{"tokenizer": "char", "loss": "sigmoid", "encoder_parallel_block": false, "optimizer": "normuon", "adamw_weight_decay_other_params": 0.01}
Rows from block 3 of the text encoder, named by matrix and row number. Rows with one number belong to one attention dimension. Each number is 128 + 24 x the weight over its row's rms, rounded and kept within 0 to 255. All counts start at 0. After the name is the row's rms in percent of the matrix's.
# v: attention query, key and value (stacked) (text_encoder.blocks.3.attn.qkv.weight, 384x128, the v third), inputs 0-127
# proj: attention output (text_encoder.blocks.3.attn.proj.weight, 128x128, transposed), outputs 0-127
v.3 121 [107 141 148 160 149 140 111 105  76 160 100 137 120 165 149 116 121 129 189 147 110 161 122 123 106 136 152 149 112 130 170 125 154  96  89 172 115 123 115 129  61 150 155 125 150 103 127  79 103 103 166 111 105  95 170 157 148 130 151  92 132 117 121 129 110 144 131 116 138 123 145 141 132 107  99 119 166 140 126 139 169 133 134 127 166 101 109  93 109 103 109 110 131 146 107 106 133  80 114 149 106 126 155 115 129 114 132  91 142 157 124 179 166 134 165 112 144 129  93 110 114 152 142 107 113 104 154 121]
proj.3 147 [126 108 110 142 140 136 110 124 117 165 128 134 127 161 111 150 134 152  49 128 144  88 119 161 148 163 162  97 137  85 114  94  96 151 118 137 153 142 109  87 136 161  97 114 144 116 110 185 132 121 171 147 140 111 134 141 142  86  78 115 159  79 159 136 136 112 106 101 111 156 168 156 111 147 134 144 158  99 144 135 116 137  85 131 138 123 102 162  93 113 162  99 118  90 136 110 107 161 137 110 142 144 164 136 120 137 129 173 151 114 139 138 104 142 113 114 103 113 134 122 144  90 117 133 112 149 131 144]
v.4 137 [ 82 152  89 141 103 118 161 115 148  88 135 145 129 164 143 126 126 155 144 122 116 109 126 108 157 113 116 135 158 144 125 165 144 128 113 124 155 115 121  99 115 116 138 137  87 121 155 153 124 159 100 135 136 161  80 105 153 115 106 137 124 161  83 149 147  85 156 126 102 147  93  71 149 121 127 110 121 122 158 163 144 136 136 112 123 134 174 118 104 106 177 118 147 150 137 146  75 131 123 142 137 123 130  87  82 123 115 101 171 106 168 123 155 111  83 153 158 101 133 156 110  89 156 118 144 150 140 116]
proj.4 172 [163 139 126 134 110 117  87 102 140 145 142 120 110 133 124 109 153 106 136 100 145 158 159 153 123 115 116 102 155 145 133  91 117 137 119 128 105 125 108 138 157 127 128 132 138 207 128  89 136 184 112  87 191 116 100 103 113 147 151 144 113 153 138 155 136 110 100 156 146 110 115  90  98 155 158 107 113 161 132 123 115 121  95 129 117 163 102 157 159 171 133 113  84 133  94 138  80 128 165 136 123 125  70 100 138 148  88 146 165 126 120 126 103 134 154 138  99  98 145 110 124 124 136 128 167 137 139 118]
v.5 145 [ 78 142 115  85 116 113 133 123 112 136 140 172 116 145 123 145 124 126 134 150 133 101 176 110 201 131 150 124 127 135 113 174 147 157 141 127 159 153 154 152 137 142 164 133 104 125 118 136  95 167 104 125 130 134 136 106  91 165 173  96 100 106  99 135 119 113 148 114 127 136 127 147 160 143 134 133 141 128 137  89 121 122  63 132 163 110 153  78  92 141 130 124 122 137 147  79 111 144 173 143 169 134 100 131 119 136 119  97 126 126 133 157 122 108 129  85 127 109  98  98 121 102 153 153 133  84 121  93]
proj.5 179 [161 129  81 102  85 165  94 114 115 144 153 112 129 105 131  64 146 125 104 123 114 112  85 169 127  99 134 117 151  87  94  91  98 121 170 176 147 122 134 119 117 123  91 125 148 103 127 144 124 144 160 151 146 111 141 121  65 106  95 163 185 132 153 155  89 128 126 161 151 122 131 121 105 158 148 146 107 109 102 140 111 116 123  86 142 110 116 141 150 157 111 158 170 144 108 163 115 138 130 159 143 124 117 124 120 129 127 153 142 147 138  87 152 141 109 126 155 120 128 134 132 102 150 125 111 148 134 166]
v.6 141 [187 129 105 151 132 129 104 137  96 126 138 105  95  95 153 111  66 146 116 107 126 148 127 114 108 120  99 112 138  95 152 123 163 167 152 105 134 118 148 146 138 123 132 112 138  97 151 140 161 137 167 112 163 122  97 119 102 118 140 127 140 156 121 117 133 110 151 166 133 141  93 125 150 139 157  95  69 106 136 132 153 118 115 178 112 148 119 169 122 132 142 134 168 143 126 111 144 134 114 152 104 118 131  55 102 119 110 160  66  87 125 112 144  94 129 147 160 157 135 119 127  91 137 147 167 112 144 133]
proj.6 165 [119 137 121 155 116 141 140 113 175 122 125 135  80 131 115 183  84 136 103  90 141 126 141  84 153 152  98 140 127 130 140 145  94 115  96  84 158 146 107 133 126 125  99 123  73 117 161 158 148 100 121 135 142  94 142 166 139 132 126  84 139 137  92 136 150 113 136 109 150 146 135 140 128 141 151 143 188 171 134 104 120 116 144 135 132 147 100 121 146  98 153 122 157 110 138 121  68 141 117 120  82 170 139 131 144 141 149 121  94 131 157 113 105 136 128 134  68 142 108 120 136 151 101 169 141 121  94 159]
v.7 139 [ 90 158 118 140 122 134 131 124 124 106 148 123 157 160 107 109  95 143 105 168  96 147 144 113 107 146 135 127 130 136 127 131 136 137 111 125 165  75 141 113 108 153 139 120 137 129 176 157 127  99 155 132 131 140 101 139 149 151 138 141 133 164 117 102 148  71 161 111 131 153 121 130 150  94 149 142 129 165 149 123  98 138  68 128 136 138 124 113 107 122 142 115 119 175 147 145 111  91  97 130 132  94 147  54  68 142 101 104 110  94 190 123 134 134 153 108 147  88 102 153 121 130 163  97 134 148 132 130]
proj.7 195 [191 124 114 122 134 121 101 115 127 167 146 127  97 128 119 153 169 109 106 107 140  85 132 132 140 126  95  84 151 102 137  89 133 124  88 114 122 160 121 131 162 133 106 124 104 170 131 115 127 157 135  83 148 139  86 137 104  86 129 106 141 150 124 161 141 134 118 151 134 150 149 125 131 180 146 107 168 164 134 174 115 109 111 105 148 135 105 142 130 138 117  97 114 120  98 144 100 140 103 111 113 185  79 170 155 158  72 145 133 115 127 116 131 153 151 142 103 131  85 124 160 138 120 136 136 157 116 101]
v.8 140 [151 123 103 115 126 129 139 140 122 160  92 142  87 145 134 169 146 109 161 112 165 101 144 102 140 160 119 103 110 151 113 126 139 110 114 114 123 167 116 135 134  91 179 131 108 112 118 153 111 136 130 130 105  94 120 135 126 105 129 129 106 149 132 152  95 143 143 131 109 122 136 105 156 144 121 142 123  50 179 145 155 122 117 183 117 150 136 113  96 142 129 124 153  83 120  91 108 161 177 137 164 166 107 132 139 130 124 135 144 103  76 142 132 109 102 152 142 169 132  76 128  93  98 162 118 113 162 105]
proj.8 187 [ 77 133 145 145 115 114 129 118 115  99 102 101 122 120 104  88 113 143 122 107 103 161 146 146 125 155 131 155 141 174 111 154 107 126 177 155 153 148 110 113 110 144  94 138 161 121 106 155 161 107 110 173 169 126 163 118  98 141  93 127 147  90 154 132 135 131 109 131 142 107 125  82 120 103 125 110 121 149 114  79 104 140 130 120 123 146 118 128 151  97 155 124 171 125 127  90 114 162 140 142 131  89 148  82 139 131 186 131 141 151 143 121 138 102 121 135 104 118 194 134  70 113 149 137 150 108 126 164]
v.9 090 [146 100 131 125 132 112 138 137 161 126 126 112 118  88 131 140 160 123 152 115 147 110  83 150  91 122  94 146 128  87 136  88 112  78 130 111  92 152  96 140 139 106  84 117 145 149  91 113 107 108 127 129 105 123 166 160 139  99  87 132 153 136 163 133 114 167  99 126 116  88 155 133 106 150 106 132 125 104 106 155 130 131 186 130 115 118 112 139 176 154 104 161 110  87 120 173 138 150 153 118 107 152 111 189 150 140 164 144 122 162 108 113 101 144 108 146 101 137 140 136 138 168  93 139 104 129 142 140]
proj.9 069 [ 88 122 152 135 159 101 152 137  98 114 106 135 156 135 156 119 108 130 172 155 113 144 150  89 114 151 153 174 108 151 152 168 163 126 151 125 151 110 145 122 114 146 172 128 137 101 134 100 144  88 108 153  81 144 135 101 192 160 171 129 109  91 125 101 132 126 153 101 119 110 136 117 144  79  99 129 118 111 106  90 132 141 136 132 114 120 163 123  97  87 111 158 115 127 131  93 165  84 145 120 152 102 150 112 125 102 168  92 120  91 130 148 135 103 111 149 147 145 167 126 108 128 141 136 108 111 137 114]
v.10 056 [141  99 124  87 142  81 147 154 152 150 139 112 142  99 185 156  99 109 120  85 185 118 128 156 121 134 154 139 117  78 136 108 112 134 146 155 141  85 118  94  96 148  81 160 115 117 107 133 114 161 154 115 139  86 103 127 180 114  89 123 135 122 111  71 135 145 111 135 159 113 146 153  84 155 113 156 131 111 142 142 140 155  70 142 138 149 139 125 142 146 121 139 124 117 131 183 138 139 127 123  92 129 168 143 109  96 126 145 108 102 104 128 128 133 102 140 128 125 130 120 159 146 111 143 145 107 120 154]
proj.10 020 [ 59 111 136  95 133 120 100  96  99 132 132  95 123 132 137 128 103  79 131 143 143 165 170  67 120  91 109 156 127 125 111 133  91 114 107  82 158 107 138 151 117 120 140 148 123 137 155 112 126 102 144 108  80 151 138 110 168 151 125 126 112 103 105 113 125 123 124 168 128 132 146 143 164 120 101 161 147 113 134 135 106 196 135 129 106 138 123 125 130 134 150 121 124 164 136 109 135 128 120 106 119 110 146 131 127 135 133  94  82 175 113  99 128  98  80 106 159 126 143 130 148 137 165 120 176 158 140  86]
v.11 134 [156 145 153 139  99 108 124 119 145  74 104 103  85 131 116 129 160 150  64 110 153 162 112 137 103 132 118  98 145 124 129  79 136 115 142 141 101  93 129  74 162 123 146 123 137 128 137  87 171  93 148 137 114 161 149 148 130 102 121 150 134 134 149  93 135 159 130 146 150 160 107 104  90  86 149 121 108 116 138 162 174 114 166 140 140 126 113 179  96 131 158 158 152 104 145 128 100  97  93 121 114 131 176 110 131 119 104 118 136 115 154 133 163 133 134 122 116 143 140 134 123 125 124  86 109 164 157 132]
proj.11 171 [104 147 136 122 123 134 132 134 141 132 135 162 112 118 116 116 127  96 122 122 126 125 124 121  88 163 122 118 148 170 130 141 106 140  44 146 109 140 104 124 104 135 139 150 100 141 145 139 131 134 101  99 133 101 123 164 168 144 166  80 102 188  76 147 130 148 104 109 105 110 149 116 113 135 161 103 120 144 159  95 151  95 127 142 149 153 155 106 139 120 135  75  77 157 142 136 145 150 142  89  78 119 142 144 126 119 170 101 119 125 105 138  80 140 165 149 104 133 110 119 128 144 129 167 149 148 154 146]
v.12 074 [135 136  95 123 164 174 150 156 131 128 135 112 139 157 144 134 120  85 147 145 135 145 107 120  90 117 156 146  93 138 108 106 115 140 113 112 106  91 125 131 104 146 123 165 138  91 129 123  82  90 118 142 141  95 116 141 211 130 116 148 121 162 138 105 136 107 103 119 148 163 163 123 118 165 126 162 143 130 160 129  85 142  95  93 118 158 116 134 118 143 101 131 102 128 146 163 148  94 148 114 124 129 152 141  93 133 109  90 141  65 123 112 104 160 131 138 126 110 111 112 183 173 157 134 114 138 125 153]
proj.12 037 [133 102 132 133 168 105  73 112 121 133 107 130 106 124 129 132 182 115 132  92 121 111 164  92 135 137 133 132 155 111 114 135 169 100 151 102 116 157 166 117 135 142 142 139 160 188 128 134 155 121 130 121 114 167  93 112  99 100 141 105 100 115 150 157 148 113 155 137 141 143 114 138 146 139 100 103 160 153 143 155 109 155 110 149 110 125  93  93 105 119 158 113 129 130 116 101 159 145  77 144 106 162 104 169 143 150  96 129 129 160 127  99 157 133 101 126  99 155 139 112 141 150 144 110 148 136  76  61]
v.13 108 [129  99 163 123 138 151 102 151  89  88 123 108  93 120 156 144 128 121  95 128 124 113 131 137 135 122 146 141 132 149 153  98 132 181 143 126 185  95 146 142 142 137 157 121 136 117 144 130 148 137 107 113 111 105 141 120 117 125 181 151 121  79 135  89 174  81 114 153 104 130 119 130 137 158 172 147 104 131 156 115 128 133  72 146 167 112 141 105  65 134 154 153  92 143 125 102 122 123 121 117 145 110 148  97 123 177 139 109  65 139 117 150 158 106 142 106 109 142 144  95 150 149 141 105  99 123 140 112]
proj.13 121 [163  94 128  95 111 142 100 116 139 136 146 121 104  82 137 119 151 134  99  84 127  94 129 141 124 110  99 139 135  95 112 125  94 163  98 171 152 135 121 144 100 136 108 133  96  88 138 182 143 151 113 133 142 117 151 180  98  80 127 111 150 185  78 130  88 145 133 156 158 126 126 116 121 158 145 123 148 130 107 137 142 112 159 119 137 113 128 102 187 134 134 130 170 140 140 140 119 123 112 130  89 145 132 154 102 141 161 123  95 123 130  73 124 144 146 117 137 127  83 138 145 143 132 168 151 153 122 169]
v.14 042 [ 81 109 136 136 137 106 169 156 119 131  99 107 116 140 132 107 123 148 102 124  95 130 139  98 142 104 133 114 123 141 129 163 149 149 127 165 121 115 139 123 172 152 126 110 149 136 118 111 147 110 136 134  89 105 113  54 129 121 182 120 132 112 193 154  89 101 133 124 125 129 126 130 106 132 139 110 184 148 125 120 162 182 168 159 191 106 146 135 134 104 144 116 105 112 132  89 109 113  94 130 122 126 131  92 162  97  97 146 123 132 126 117 158 152 101 116 161 149 127 108 124 142  77 156  98 128 113 136]
proj.14 017 [123 164 129 127  99 150 111 129 109  99 181 157 128 105 126 156 168 168 144 141 138 133 124 144 118 144 152  86 135 142 135 166 121 155 122 112  89 124  94 107 127 107 114 127 144  85 116 116 151 129 155 130 116 126 189 132 130 139  69 113 152 127 130 150 166 102 150  84 145  83 130  95 173 128 135 145 135 117 137 166 137 122 170 148 164 159 153 151 127 107 100 119 110 202 124 112 127 116 119 143 145 159 111 154 121 131 138 150 131  99 134  94 106 119 129 185  88 108 135 145 131 121 128 178 133 136 125 122]
v.15 107 [118 132 109 135  81  90 111 131 143 149 132 168 159  89  75 117 122 185 120 143 147 122 140 116 161 125 123  99 158 125 157 147 125 144 167 135  86 149 135 137 164  98  91 143 119 123 119 151 103 131 152 122 170 135 104 107  77 167 135  99 145 135 154 156 118 122 137 115 154 129 118 173 131 105 105 125 104 157  82 116  91 111 145 118 113 104 131 158 118 131 117 129 140 111  93 103 135 154 157 142 120 141 103 159 138 126 124 162 135 134 136 114  96 122 148  88 118 106 123 170  89  89 105 134 192 120  99 119]
proj.15 071 [111 164 111 128 104 122 163 115 124 144 142 146 180 158 153 132  80 113 129 200 143 125  76 102 137 111 135 117  89 127 133 120 144 103 180 138 141  99 141 120 112 101 129 102 138  90 128  69  91 147 150 138  87 144 135 135 138 137 119 182 122 108 132 120 109 127 142  97 104 132 117 158 150 111 112 180 124 119 139 139 124 104 110 101 135 103 155 156  90 130 118 163 121 127 140 172 129 118 110 143 160 143 123 104 129  92 106 156 118 115 164 151 150 139  87 119 173 163 129 129 121 153 126 106  93 118 143 112]
v.16 137 [162 137 104 162 153 126 131 136 129 137 143 100 122 119 142 116  77 141 156 119  98 153 110 130  75 104 102 141 135  80 162 147 145 131 102  99  83 129 124 171 103 154  85 122 149 104 141 137 103 129 186 127 188 137 128 117 141 126  94 146 147 190 119 142 120 137 113 139 123 126 120 130 142 157 105  96 100 143 128 148 145 129 171 131  91 142 104 153 145 135 108 124 144 140 104 146 164 112 120 152  42 125 131  84 114 125 129 152 112 103 152  85 121 139 133 153 141 138 122 136 137 118 140 160 159 115 122 129]
proj.16 171 [124 140 130 171 164 109 151 132 148 123 110 137 112 178 111 203  84 142 131 123 163 125 153  72 166 169 137 121 115 138 145 136 128  97 129  66 141 143 129 117 147 144 147 100 109 147 152 111 147  97 125 133 113 121 100 118 152 152 146 101 116  76 119 136 187  95 148  90 138 153 129 147 149 126 113 165 165 151 142 120 125 136 121 134 105 137  99 152  89 103 134 114 131  91 129 108  85 121 126 126 126 154 120 122 167 126  98 129 117 106 169 147 113 127  96 136  89 131 114 122 142 150 115 145 116  99  94 107]
v.17 048 [124 108 153 114  94  72 123 160 138 115 146 160 150  73 134 135 140 151 131 138 143  99 157  82 159 118 154 118 168 109 145 124 124 120 126 154 129 147 125  87 152 110  83 142 104 151 123 144 100 135 154 138 134 131  92 108  96 124 108  94 140 138 152 108 125 135 127 158 118  93 133 157 100 111 114 158  89 135 123 155 134 136  87 154 123 124 139 138 138 112 160 191 142 122  72 118 136 154 121 137  85 145 133  96 121 128 141 171  95 108 129 136 141  96  92 115 140 140 155 157  97  79  89 136 152 156 131 161]
proj.17 020 [ 98 131 153  84  98 112 135 147 138 138 137 121 131 154 180 160  92  92 160 173 161 146 117 139 104  95  70 119 107 131 143 158  93 108 144 148 195  96 115 130 115 179 125 124 119 103 136 100 105 143 145 132 118 142 121 131 148 113 138 126 126  99 104 144 128 142 113 123 141 138 106 105 114 124 169 148 160 128 138  70  99 147 143  97 134 164 158 160 134 169  86 122 145 157 131 137 137 136 129  89 129 111 130 107 141 139  97  84 151 138 118 100 131  98  91 137 131  96 127 108 146 132 151 151 143 158 151  96]
v.18 134 [122 118 171 134  75 136 129 107 159  98 132 126  92  92 146 147 165 135 115  85 141  84  92 154 153 120 139 135 155 159 137 108 114 112 201 125 119 107 125 131 157 102 120  98 117 161 124 110 145 145 111 134  71 134 109 121  88 102 108 122 136  80 138 119 122 149 100 163 155 146 103  72 113 159 123 120 140 135 123 152 132 119 154 128 122  96 153 115 176 111 155 145 151  92 131 156  95 155 120 111 107 141 152 113 151 157 140 135 128 158 126 156 127  91 102 125 118 133 166 174 124 148 132 110 113 149 125 122]
proj.18 192 [135 117 148  82 126 115 110 139 129 115 113 134 126 123 152  76 160 135 155 147 133 138 122 116  88  92 122 159 110 129 127 156 116 165  99 196 107  96 109 130 110 119 162 158 113 109 146 108 130 150  94 119 137 120 147 142 161 174 187 131 113 180 108 134 122 145 129 125  99  85 137 115  91  98 162 118  77 113 110 103 143 122 137 145 101 134 135 109 127 149 130 144  87 175 156 161 138  91 161 122 122  97 148 141  74 122 150  93 123 100 112 106 118 133 131 129 174 125 119 109 126 140 151 145 135 127 161 133]
v.19 123 [154 143  91 104 120 150 150 170 163 105 173 124  97 115 117 147 113 134 142 139 111 116 128 100 125 150 105 104 133 146  99 121 124 107 117  83  80 131  92 145 157  95 147 127 119 119 131 154  86 117 119 132 104  97 115 124 183 129  91 153 106 187 134 141  86 128 153 105 101 137 152  73 146 153 140 131 104 117 159 159 121 157  99 152  80 165 138 133 114 119 125 144 134 105 145 170 112 139 159 132 140 129 160 152 141 135 133 147 169 110  95 115 112 146  79 135 147 163 100 111 155 129 102 143 122 140 133 101]
proj.19 149 [116 111 170 135 153  76  97 121 117 119  66  99 109 139 106 116 135 132 175 107 107 166 173 110 100 115 126 172 118 172 146 141 158  99 168 145 128 144 133 133 139 142 147 130 146 185 114  87 164 113 123 130 137 168 112 111 118 165 153 139 102 101 144 162 179 123 113 148 152  82 112 113 105 113  93 111 120 145 129 108 117 131 143 132 105 143 112 103 133 130 132 135 106 137  92  96 143 127 115 112 105 105 111 105 126 122 143 101 126 137 126 119 156  91 118 156 120 147 176 126  98 137 175 142 175 109 123 120]
v.20 086 [119 152 149 103 124 126 160 119 136  71 115 130 106 159 143 129 173 135  97 109 132 123 136 138 110 127 126 122 126 148 114 108 143  99 126 122 138  80 118  84 131 134 174 115 127 167 142 100 145  90 104 161  85 127 165 156 150  79  98 153 116 127 127 110 111 136 136 136 145 160  99  71 126  85 155 130 157 108 186 148 137 137 139 131 158 123 150 115 118 111 161 116 153 120 156 131  70 111 112 117 167 142 146  99 118 133 123 105 157  99 153 163 138 142 119 141 124 126 139 147 120 150 159  98  81 178 141 121]
proj.20 064 [141 133 134 120 124 121  90 127 117 134 136 138 106 103 122  79 185 126 142 116 142 135 141 132 102 126 115 115 169 167 122 108 111 128  74 164  84 156  98 131 128 127 146 176 135 170 141 111 129 165  81  73 160 116 140 137 127 135 161 125 128 169 132 147 136 155 100 139 104 101 157  89  97 144 164  80 103 139 129 101 128 105 115 134 128 157 160 125 132 139 108  82  65 171 106 120 138 148 154 105 106 118 117 156 122 140 133 135 149 124  89 110 119 123 159 150 103 109 150 116 122 124 153 147 152 154 153 132]
v.21 084 [125 102  91  97 125  97 150 121 134 120 132 140 106 114 152 122 120 139 121 123 127 161 141 141 156  83 110 121 117  66 116 137 160 176 155  77 144 150 152 125 143 140 100 149 122  94 104 108 121 173 155 124 148 172 170 129 102 131 102 114 117 127  88 120 147 161 139 165 122 155  94 163 128 163 157  85 120 122 107 125 146 101  95 133 152 124 136 149 101 160 125 164 131 120 152 113 104 126 166 162 134 141 125 136 135 116 104 139 109 122 126 134 158 121 124  92 127 144 108  79 151 107 164 147 145  53 148 130]
proj.21 072 [130 141  85 136  75 180 114 107 156 129 150 132 108 116 132 144  79 127 123 114 153 121 103 129 143 154 142 120 156 131 151 133  85 133 136 150 139 125 129 147  96 137 124 123 153  93 191 154 150 107 135 146 121  69 150 105 140 157 128 157 184 135  96 159 105 111 139 109 166 107 169 155 122 124 138 171  98 103 120  96 114 131 121 141 153 107 126 119 165 129 118 148 167 150  99 154  87 129 165 134 107 137 124 111 103  87 164 109  93 115 134 108  99 130 101 133 155 110 124 111 139 123 129 170 123 146 124 164]
v.22 075 [142  91 154  95 113 122 110 155 157 152 134  86 130 116 148 141 163  95 131 117 158 116  87 124 111 119 145 139 117  95 135 100  69 107 145 148 119 138 106 126 141 127  82 130 134 131  90 112 147 140  96 115 104  94 154 120 148 126 118 139 164 110 149 114 147 156  91 122 104  90 144 117  83 145  98 148  73 107 123 144 142 140 150 109 111 128 141 139 149 157 142 149 106 119 114 159 134 144 123 119 111 155 153 195 162 105 148 117 142 154  84 138 137 136  91 139 117 159 160 116 163 147  68 130 111 160 160 137]
proj.22 042 [ 85 133 140 119 129 130 147 133 154  91 110 128 145 116 121 109  95 113 164 166 112 170 164 107  95 131 131 179 110 147 153 176 152 166 136 144 125  97 135 135  87 124 138 148 130  93 108 121 138 115  98 164  80 143 140 113 175 138 128 135  85 120 122  97 129 149 140 124 135 124 111 131 143  80 112 117 130  92 121 116 131 155 153 171 124 117 164  88 148 138 136 155 100 150 140 105 194  93 118 163 116  75 171  92 108  98 165 117 120 119 121 137 140 116 114 123 158 147 158 120 122 145 142 122 126 107 140 124]
v.23 145 [111 167 124 122  86  76 127 109 146 147 150 179 173 155  92 106 127 150 142 134 129 131 141 168 143 134 122 132 155  97 123 166 145 121 118 137  89 152 115 125 128 116 113 143 126 162 135  83 119 123 119 154 146 169 152 126 139 139 101  95 113 140  83 151  97 182 159 106 127 126 123 153 119  69 122  94 157 159  89 101 132 114 141 109 108 118 145 134 149  95 118 119 147 145 137 151 122 117 128 131 106 128 148 152 154  74 122 120 179 139 109 111 118 141 135 116 119 130 115 175  70  91 132 138 154 108  99 111]
proj.23 192 [121 142 124 131 128 106 121 125 136 139 131 145 162 167 131 133 110 120 139 173 136 134 103 149 102 122 167  96 136 136 134  84 129 103 158 131 102  87 161 122 127 125 152 112 142 172 120 109 104 140 171 101  99 111 103  92 170 146 137 164 118 132 144 109 138 105 107 128 100 108 122 175 106 138 117 165  88  94 153 163 142 125 119 155 140 121 141 145  85 174 101 136  67 131 109 160 149 104 152 130 160 100 124 106 111 107  87 177 153 149 109 183 119 109 115 130 135 112 147 113 147 129 133  84 117 121 168 130]
v.24 059 [136 163 142 126 125 164 116 120 148 153 122 137 135 121 123 140 140  99 166 124 136 148 127 106 130 158 131 107 104 131 133 156 105 107 147 119 135 147  98 100 139  89 112  95 100 126 128 127 131 107  86  83 122 109 133 131 165 170 177 115 120 122 116 116 132 155 120  79  96 104 165  73  96 124 117 108  88 134  62 112 163 112 189 119 105 159 114 147 154 140 158 133 143 135 117 138 136 142 104 123 126 141 128 170 130  83 100 130 133 162  81 109 135 129 128 132 127 159 144 151 155 120  64 141 122 140 122  79]
proj.24 028 [ 58 116 148 139 125 125 187 168 130 108 120 141 118 117 132 124  79 154 137 136  89 133 132 166 101 124  96 138 171 131 131 125 113 137 127 111 116 101 141 122 147 131 141 105 139 114  85 116 106  94 161 191 104 122 127  91 170 156 144 143 144 114 126  99 129 122 161 118  97 141 117 168 110  75  90 140 110 113 154 119 145 108 152 125 115 129 152  94 137  76 141 100 155 150  97 106 136 106 133 139 150 139 124 137 100 107 174 131 155 118 125 154 168 128 157 156  89 138 143 134 123 119 127 139 163 116 166 119]
v.25 046 [172  99  85 102 104  94 153 112 135 104 130 152 103 123 121 159 133 115 128  96 159 156 151 156 148 126 119 123 170 128 191  81  93  99 137 151 151 142 149 100 127  99 109 112 127 150  91 142 135 143 118  99 121 167 122 159 122 152  89 157 195 124 110  95 109 157 159 101 136 130 118  95 107 142 100 148 114 117 140 123 163 155  99 122 159 143 128 108 114 127 164 142 137 190 115 182 115 123 117 109 139 111 111 150 111 131 136 138 110 166 112 135 130 141 110 124 131 111 145 154 112  97 127 121 141 123 165  99]
proj.25 015 [100 121 133  56  98 178 134 140 115 140 123 104 129 123 148 135 138 118 149 137 100 138 143 135 118 120 185 160  84 144 138 137 110 147 119 110  87  85 133 104 113 128  87 138 112 124 160 125 130 136  93 136 137 176 132 132  90 113 121 109 104 141  82 137 156  82 127 161 145 139 141 122 133 126 109 109 162 124 122 158 142 175 141 139 143 157 148 126 176 181 122 135 125 131 110 109 121 112  82 161 144 131 146  67 132 118 139 110 134 115 127 167 104 138 116 129  85 121 170 122 105 146 136 146 102 112 167 102]
v.26 083 [ 94 119 127 127 128 142 104 121 127  82 143 117 146 126 116 129 124 162  83 163 124 113 130 121 107 117 144 139 123 134 138 123 154 184 146  90 141  78 148 126 135 147 131 145 136 123 192 133 118 123 156 148 131 147 135 127 107 152 128 135 111 111  97 103 134  68 140 147 150 150 117 157 142 121 147 147 126 173 158 138  53 124  75 128 160 109 154 118  81 122 152 137  90 141 151 138 139 124 142 139 150  92 149  78 109 169 142 106 116 107 172 140 144 121 134  78 128 100 103 119 124 158 160  89 126 123 131 146]
proj.26 062 [195 119 117  82 127 137  91 100 107 160 137 132 108 135 123 134 158 108 118 119 144  97 118 122 128 103  88  90 166  78  96 100 111 136  98 149 125 135 132 136 137 119 130 123 120 145 138 140 140 179 134 108 143 129 112 170  83  91 163 141 132 184 114 159 118 130 125 158 162 119 144 116 120 179 145 107 147 148 135 162 121 128 127 127 154 110 112 121 149 143 118 110 120 127 121 177 109 144 102 110 105 165  92 161 146 137  81 123 109 112 111  84 121 148 132 119 148 146  75 133 178 143 125 123 127 169 116 122]
v.27 068 [132 112 150 101 126 126 137 114 161 127 116 127 107 121 124 161 184 100 107  88 131 101 118 162 159 142 137 119 131 120 118 130 100 112 117 132 112 143 111 127 149 132 142 107 109 134  92  75 149 136  82 129  80 135 187 144 150  85 122 148 152  98  91  98 123 184 104 102 107 123 111  94 121 142 146  85 109 107 117 138 188 134 121 140 141 114 128 141 187 148 133 150 154 115 138 138 116 167 128 124 123 153 147 161 175 114 147 119 142 167 112 137 122 139 103 145 109 159 158 130 168 144 103 129  90 129 123  92]
proj.27 048 [ 95 131 141 122 112 140 162 155 105  93 133 140 134  97 123  59 103 138 165 141 118 157  83 142  91 128 126 162 127 166 144 125  99 150 126 137 115 107 101 127 110 150 154 155 130 105 140 132 151  91 108 130 124 108 151 126 147 181 156 135  90 149 120  93 141 142 122 130 125  92 155 121 114  92  93 110 102 107 116 109 164 135 162 171 134 144 179 101 138 124  97 150 121 163 112 132 163  89 159 113 130 121 145 123  93 106 185 108 138 122 120 124 109  77 122 138 135 100 127 129 114  96 131 145 139  96 166 154]
v.28 079 [ 99 183 114 135 106 134 165 117 133 100 149 141 102 184 123 127 169  89 139 108 102 107 152 134 143 147 121 137 128 151 111 132 118 106  93 116 140 132 118 138 119 106 183 108  94 154 126 120  87 145  77 132  70 144 139 148 114  86 137 119 125 159 102 147  87 139 132 115  95 147 113  59 158 160 128  93 184 133 156 134 138 131 103 141 109  99 160 101 143 111 144 105 140 138 140 131  92 129 151 138 163 131 127 115 144 169 137 106 164 128 145 137 134 100  99 144 125 123 113 147 141 119 140 121  87 150 136 108]
proj.28 050 [157 112 124 134 109 123  76 139 111 107 125 115 110 108 141  72 173 146 127  89 141 144 127 163 122 121 149 132 180 127 150  99 111 117 137 189  91 129  95 141 126 152 129 145 142 174 115 106 140 165 102 118 185 111  88  88 108 152 140 160 139 128 137 135 135 127  88 160 142 105 123  97  79 134 150 104  97 121  86 126 106 130 115 153 112 141 104 116 140 123 124 121 101 143 104 137 114 128 173 155 132  95  89 118  92 133 126  89 162 104 119 119 122 117 158 137 141 100 168 128 110 100 154 123 139 109 123 152]
v.29 061 [145 161 128 177  66  99 132 175 122 124 153 147 120  94 113 139 100 170 153 139  94 128 167  87 154 122 122  54 155 132 157 141 134 123 148 143 112 129 145 123 164  97 137 113  92 136 136 150 126 118 109 122 127 102  72 116 126 128 137 122 123 131 155 122 116  73 168 107 130 123 140 126 143  97 112 104 134 170 101 113 134 119 136 153 133 140 139 141 101  91 164 130 137 141 116  92 101 158 121 137 127 135 120 135 128  95  82 136 141 103  96 132 114 110 154 103 129 131 172 157 108 125  76 104 163 123 118 107]
proj.29 020 [106 179 139 121  80 123 131 116 112 138 123 130 124 143 157 129 130 119 131 168 144 152 122 132 103 113 114 120  97 153 121 140 115 145 133 141 165 132  84 144 182 111 139 124 159 149 138 109 113 189 181 144 174 166 149 153 151 117 116 150 146  92 145 121 136 161 126 140 134 110 116 160  86 129 136 131 131 148 169 109 113 122 133 144 136 168 108 129 144 109 112 153 119 155 152 158  85 133  89  95 142 199 128 147  76 115 139 113 122 154 134 122 156 109 122 142 108 166 138 132  83 130 113 185 115 128 134 115]